config.toml
fused_qkv = true
qk_norm = false
parallel_block = false
width = 192
residual_init = "zero_last"
adamw_lr_other_params = 0.00079
Rows from block 2 of a small masked image model, named by matrix and row number. Rows with one number belong to one neuron. Each number is 50 + 12 x the weight over its row's rms, rounded and kept within 0 to 99. All counts start at 0.
Before each neuron's rows are labels from the 100 images, of 14976, where the neuron reaches its highest value: "patch colour" is the nearest of a few named colours to the mean colour under the peak. Only what is clearly more common there than usual is listed. The data: larger renderings of crowded toy scenes.
# fc1: MLP up (model.blocks.2.mlp.fc1.weight, 576x192), inputs 0-95
# fc2: MLP down (model.blocks.2.mlp.fc2.weight, 192x576, transposed), outputs 0-95

patch colour: blue
fc1.304:31 43 44 48 63 57 43 67 35 48 71 48 37 52 77 63 44 61 26 55 35 53 37 35 52 51 66 34 47 63 54 37 81 41 80 48 38 41 51 58 44 46 52 50 68 43 49 60 47 46 74 53 34 57 66 39 51 55 49 69 59 37 41 59 45 32 74 56 40 41 37 42 40 64 41 69 54 58 47 55 57 49 50 52 34 48 53 59 44 41 49 72 55 44 64 86
fc2.304:37 37 41 39 39 40 59 30 40 62 53 49 30 54 44 48 40 65 58 49 66 48 57 56 72 38 63 36 50 49 49 49 40 26 73 60 47 52 61 51 48 35 34 34 66 43 62 57 70 45 37 52 62 33 48 58 44 50 62 37 50 68 31 51 61 54 56 63 47 69 57 45 25 34 50 23 53 37 76 62 68 36 47 59 74 62 42 46 40 30 49 49 76 53 64 46

patch colour: blue
fc1.396:58 67 55 64 60 22 76 44 55 40 54 46 54 55 33 70 57 51 70 45 62 47 56 62 45 41 28 53 39 33 63 37 44 65 40 56 35 62 57 52 49 48 46 72 42 64 45 45 62 26 45 46 47 41 42 28 55 44 55 56 52 30 63 54 40 50 59 48 71 39 61 61 62 47 36 59 32 37 50 46 24 60 61 60 64 37 61 42 55 61 42 80 57 31 55 52
fc2.396:43 46 59 76 53 62 43 60 53 49 26 48 42 56 24 48 60 53 55 54 41 54 59 44 52 36 43 56 35 52 40 69 63 66 42 64 28 62 25 56 30 51 49 42 55 39 41 56 57 37 55 62 63 58 59 40 52 54 63 58 41 51 46 50 44 63 45 45 64 42 78 37 63 50 41 34 45 40 27 39 40 43 43 42 35 69 36 25 71 53 52 63 46 45 81 53

patch colour: yellow
fc1.386:50 36 42 60 50 59 46 47 29 54 61 45 51 75 49 35 51 43 46 49 47 55 34 49 46 43 49 63 36 43 47 43 14 56 60 34 53 41 45 44 51 40 46 31 64 42 41 38 48 42 63 64 49 65 48 66 46 43 39 50 46 41 65 23 44 68 44 49 61 59 48 32 49 58 54 56 42 44 63 37 46 19 48 62 51 61 53 20 52 62 75 72 48 57 85 63
fc2.386:55 35 35 45 65 49 46 44 38 42 62 46 32 60 48 36 50 32 34 54 51 77 39 49 45 61 70 53 38 60 50 37 55 60 27 43 60 67 47 64 69 62 56 45 53 48 61 46 48 28 59 52 61 62 56 49 53 63 58 61 54 44 61 66 36 59 23 66 61 40 63 59 59 69 39 46 39 61 62 58 52 61 32 71 57 58 43 55 49 50 38 47 41 35 57 50

patch colour: yellow
fc1.62:47 47 58 47 48 27 52 28 58 52 64 42 51 54 34 43 38 44 69 38 54 69 50 34 39 67 43 46 39 52 64 50 44 61 43 35 36 57 53 59 49 32 56 59 42 82 67 44 55 26 53 32 28 47 58 57 29 41 28 53 69 46 52 24 51 43 51 64 36 53 62 68 55 58 46 46 55 53 76 59 54 33 62 53 51 63 60 71 35 51 39 49 48 48 54 40
fc2.62:34 49 29 47 48 49 69 44 67 42 63 30 45 56 45 68 44 36 55 45 68 51 39 51 31 42 36 48 28 68 44 38 44 45 43 52 69 60 60 60 63 44 53 46 46 55 63 61 47 62 56 49 45 54 54 43 44 48 46 43 49 53 53 29 39 71 26 79 70 54 59 37 50 80 54 72 76 40 46 52 59 34 52 46 28 56 58 48 44 45 59 82 53 54 85 36

patch colour: grey
fc1.405:49 58 46 51 53 85 32 63 59 65 50 62 60 75 29 49 72 50 34 75 48 48 49 53 72 32 39 50 37 50 32 48 64 44 66 50 45 32 54 51 50 58 34 53 42 54 51 62 45 36 46 69 61 47 51 52 60 64 61 32 37 43 37 62 38 49 54 49 52 28 63 62 45 35 45 62 37 49 48 58 59 48 57 59 45 63 61 55 25 48 49 44 34 36 59 58
fc2.405:47 36 34 24 39 50 46 52 53 60 45 44 48 21 79 66 52 42 62 57 50 62 46 51 46 59 65 36 79 58 41 58 51 53 66 64 65 40 28 51 36 56 56 44 39 53 40 32 44 68 40 58 52 51 48 61 66 48 20 47 49 59 62 67 35 61 38 50 50 57 28 58 38 36 51 34 72 47 48 71 47 47 73 44 62 49 46 32 64 48 34 57 40 59 46 50

patch colour: grey
fc1.111:56 32 50 68 46 48 55 51 60 40 40 67 31 61 35 52 49 47 50 51 39 68 41 52 63 48 63 21 59 61 42 50 66 45 55 70 60 38 45 41 49 48 53 55 40 62 54 57 61 47 62 49 51 74 37 50 29 56 51 63 54 56 61 49 31 37 43 48 40 56 50 53 59 51 65 55 59 68 34 40 31 51 22 51 25 38 50 55 45 58 67 43 54 84 55 57
fc2.111:59 44 30 51 71 60 42 27 51 50 43 40 47 58 40 49 58 69 24 43 34 58 62 49 58 60 36 60 42 61 44 39 47 66 64 61 43 35 46 56 33 61 46 61 49 51 37 77 55 81 42 29 35 47 52 40 65 59 58 42 52 48 44 36 57 37 54 47 71 39 26 44 41 67 45 51 53 68 71 43 47 59 61 38 53 50 40 46 49 45 60 52 52 42 49 36

patch colour: pink
fc1.415:48 70 68 49 60 46 41 31 33 34 72 54 37 40 59 40 49 32 47 63 54 52 47 52 54 72 35 32 46 44 27 61 50 54 57 59 49 59 22 34 46 48 56 53 50 64 50 35 52 22 47 53 45 56 58 55 38 50 55 57 45 42 57 47 59 48 41 34 51 52 41 72 56 61 49 70 37 68 52 53 54 44 44 61 57 47 29 63 28 44 78 39 43 37 41 64
fc2.415:53 65 49 47 39 49 45 49 32 63 41 35 60 25 39 49 38 64 53 47 53 42 70 58 68 49 59 34 62 30 41 52 45 38 62 50 65 53 66 50 35 60 43 45 47 41 44 55 40 73 57 57 44 60 29 53 49 39 57 35 48 46 70 60 56 60 32 58 56 26 46 51 59 53 69 43 40 40 44 74 66 52 77 39 46 66 59 36 53 72 61 63 57 53 64 49

patch colour: pink
fc1.332:36 38 44 43 37 68 62 55 37 45 41 44 65 30 61 38 59 48 59 64 55 54 62 39 57 19 43 43 21 40 41 40 63 27 48 38 87 33 34 49 59 51 42 46 68 63 30 54 58 46 48 40 40 45 53 51 47 37 59 65 73 44 50 37 55 67 50 65 58 49 39 58 42 54 48 48 58 50 53 54 58 52 21 35 58 46 63 52 43 57 38 26 41 60 42 46
fc2.332:53 30 62 66 45 36 49 50 51 52 57 57 51 54 31 50 56 47 38 72 68 39 55 50 71 73 48 35 40 69 55 32 59 79 43 72 48 55 51 74 47 47 59 48 68 46 62 35 50 39 71 38 19 52 47 48 66 59 36 47 41 50 54 48 42 65 46 41 46 61 42 46 35 71 62 52 44 70 61 53 60 58 52 47 46 71 37 41 36 48 27 56 54 40 49 25

patch colour: grey
fc1.63:61 38 62 43 68 68 50 39 45 65 40 59 33 76 53 59 58 68 47 60 71 66 56 55 45 59 44 56 49 47 45 53 57 38 43 31 47 52 79 60 42 56 41 54 72 75 56 48 39 44 39 40 57 43 51 52 45 52 45 21 35 47 58 33 46 47 46 53 52 71 51 72 56 61 58 43 28 65 33 60 73 55 39 53 60 61 40 42 60 54 43 67 51 61 36 62
fc2.63:49 46 49 52 43 63 65 73 59 51 51 43 49 52 45 39 69 22 33 50 56 66 53 43 54 72 46 45 40 57 34 66 56 45 56 37 57 38 55 66 45 46 62 72 32 45 49 38 35 63 32 40 55 59 29 63 60 55 39 38 58 38 48 53 41 51 41 82 45 63 68 50 30 58 37 39 42 62 33 46 48 35 60 57 42 54 67 40 38 54 31 46 57 34 51 37

patch colour: pink
fc1.479:46 37 25 60 46 44 32 63 51 63 49 62 56 66 58 49 57 39 53 15 67 41 28 35 60 16 48 52 26 49 66 63 48 53 57 43 53 63 35 42 34 56 44 85 45 78 55 48 49 49 59 54 43 46 53 44 45 52 32 58 47 49 47 59 58 51 59 46 56 36 38 59 52 67 59 46 40 50 50 57 50 36 58 37 53 50 68 65 47 51 39 43 31 57 60 49
fc2.479:52 40 43 44 58 40 40 43 44 50 65 59 44 79 59 53 50 42 61 55 52 26 42 42 60 80 68 60 58 72 57 61 35 33 59 54 55 55 73 66 60 29 63 56 57 46 69 39 54 67 54 45 18 67 36 48 64 41 53 44 47 50 70 32 58 49 39 48 57 38 58 41 53 43 48 47 42 60 50 44 66 50 72 33 61 45 45 26 42 55 58 52 37 42 58 40

patch colour: blue; purple
fc1.338:58 45 66 68 39 58 69 56 54 58 34 35 50 46 34 64 53 70 46 37 42 54 48 48 37 51 48 36 35 38 54 59 60 44 43 55 45 55 46 44 62 37 49 47 40 66 19 39 78 45 43 46 44 52 56 35 49 59 44 33 55 41 59 49 44 48 53 35 32 64 56 50 43 43 63 35 45 47 52 72 60 53 55 58 46 42 50 36 46 63 36 26 52 51 56 63
fc2.338:41 33 45 56 63 54 40 38 38 49 34 54 50 60 63 37 63 62 47 50 40 58 45 63 29 54 60 25 77 60 25 39 52 44 58 45 64 64 65 47 37 65 35 69 42 40 50 45 62 49 54 64 62 50 40 33 60 44 58 58 57 50 46 41 41 39 52 42 39 46 46 51 42 45 50 50 40 49 43 79 53 63 44 53 51 34 28 28 63 24 49 14 33 68 54 44

patch colour: grey
fc1.227:59 62 61 37 52 57 41 27 47 68 55 59 35 50 55 62 63 47 55 57 56 27 36 52 47 68 55 53 59 25 39 55 71 86 51 42 48 25 19 35 49 41 50 54 54 66 33 25 61 65 43 56 43 50 32 54 29 56 65 37 44 66 50 43 75 45 32 42 60 62 58 61 58 47 54 55 50 63 65 50 62 57 38 72 47 66 51 45 63 59 49 59 21 55 49 66
fc2.227:46 64 75 62 53 33 43 43 50 46 35 47 55 32 64 54 35 53 67 43 53 49 49 31 57 52 47 63 62 43 41 80 46 53 48 35 37 40 59 46 49 88 55 65 51 53 53 46 55 70 26 69 46 60 60 40 76 57 28 43 38 45 36 44 55 39 55 47 41 50 49 40 38 36 57 46 61 55 35 58 54 40 33 54 45 49 28 42 72 51 72 51 49 49 51 46

patch colour: grey
fc1.343:18 57 46 57 43 59 43 78 47 45 59 58 47 58 56 48 46 45 61 64 68 56 57 43 72 55 52 46 46 30 69 60 54 63 30 66 48 42 54 45 53 44 46 46 12 47 47 46 35 37 54 36 39 52 59 49 41 39 60 71 67 61 53 56 58 70 45 35 54 39 45 30 29 48 47 69 50 52 48 50 45 56 38 55 36 46 42 46 50 48 79 52 27 72 30 61
fc2.343:65 31 37 36 53 25 41 67 55 50 63 29 32 24 40 43 54 63 35 63 42 51 49 47 50 51 87 69 63 36 44 61 31 54 51 62 43 59 73 55 40 68 40 53 53 42 30 32 37 60 36 50 37 51 54 47 49 43 48 69 41 46 45 54 55 48 59 68 40 40 56 53 50 43 58 48 40 51 54 48 49 66 59 48 58 41 41 35 45 61 52 22 28 43 58 65

patch colour: pink
fc1.155:43 54 69 59 75 24 28 39 51 46 56 43 50 56 52 50 49 54 31 70 55 53 37 39 55 51 37 46 47 50 38 62 60 67 42 45 51 47 39 35 58 55 76 48 86 58 72 47 56 44 34 44 50 41 20 21 63 62 41 47 43 59 48 61 52 53 53 61 61 41 45 47 65 69 42 62 29 51 51 42 53 43 23 71 44 54 39 58 48 37 35 63 40 46 55 56
fc2.155:37 43 55 56 39 53 49 48 40 72 29 56 58 61 49 59 51 64 56 58 55 67 56 76 59 28 66 47 63 52 32 61 56 47 61 57 58 41 49 11 53 38 53 38 69 46 38 53 45 65 46 31 40 34 69 30 63 38 68 64 42 49 45 46 71 37 81 52 44 61 72 58 49 55 42 56 69 48 56 51 61 45 29 30 59 57 50 28 63 64 21 51 47 47 63 51

patch colour: pink
fc1.197:53 55 88 50 58 57 89 52 51 44 53 53 41 52 42 49 45 38 51 52 50 63 71 55 59 63 34 42 45 35 44 20 37 43 62 26 57 56 26 56 44 69 56 70 50 62 55 35 42 51 56 45 14 20 56 57 84 47 60 45 70 64 42 32 61 53 60 42 31 60 74 38 46 34 52 45 52 48 23 55 48 52 51 59 36 44 50 32 43 51 74 54 55 56 50 38
fc2.197:31 31 48 54 47 58 52 44 38 38 53 47 55 68 37 40 13 33 43 61 57 44 43 66 39 58 53 75 54 63 60 63 52 49 37 39 45 22 47 57 44 47 58 59 54 46 55 56 57 58 58 65 52 45 75 45 76 40 69 52 50 62 53 37 53 67 68 43 40 46 38 49 43 36 65 64 56 55 35 75 45 59 46 28 33 31 39 48 51 57 57 47 58 40 54 60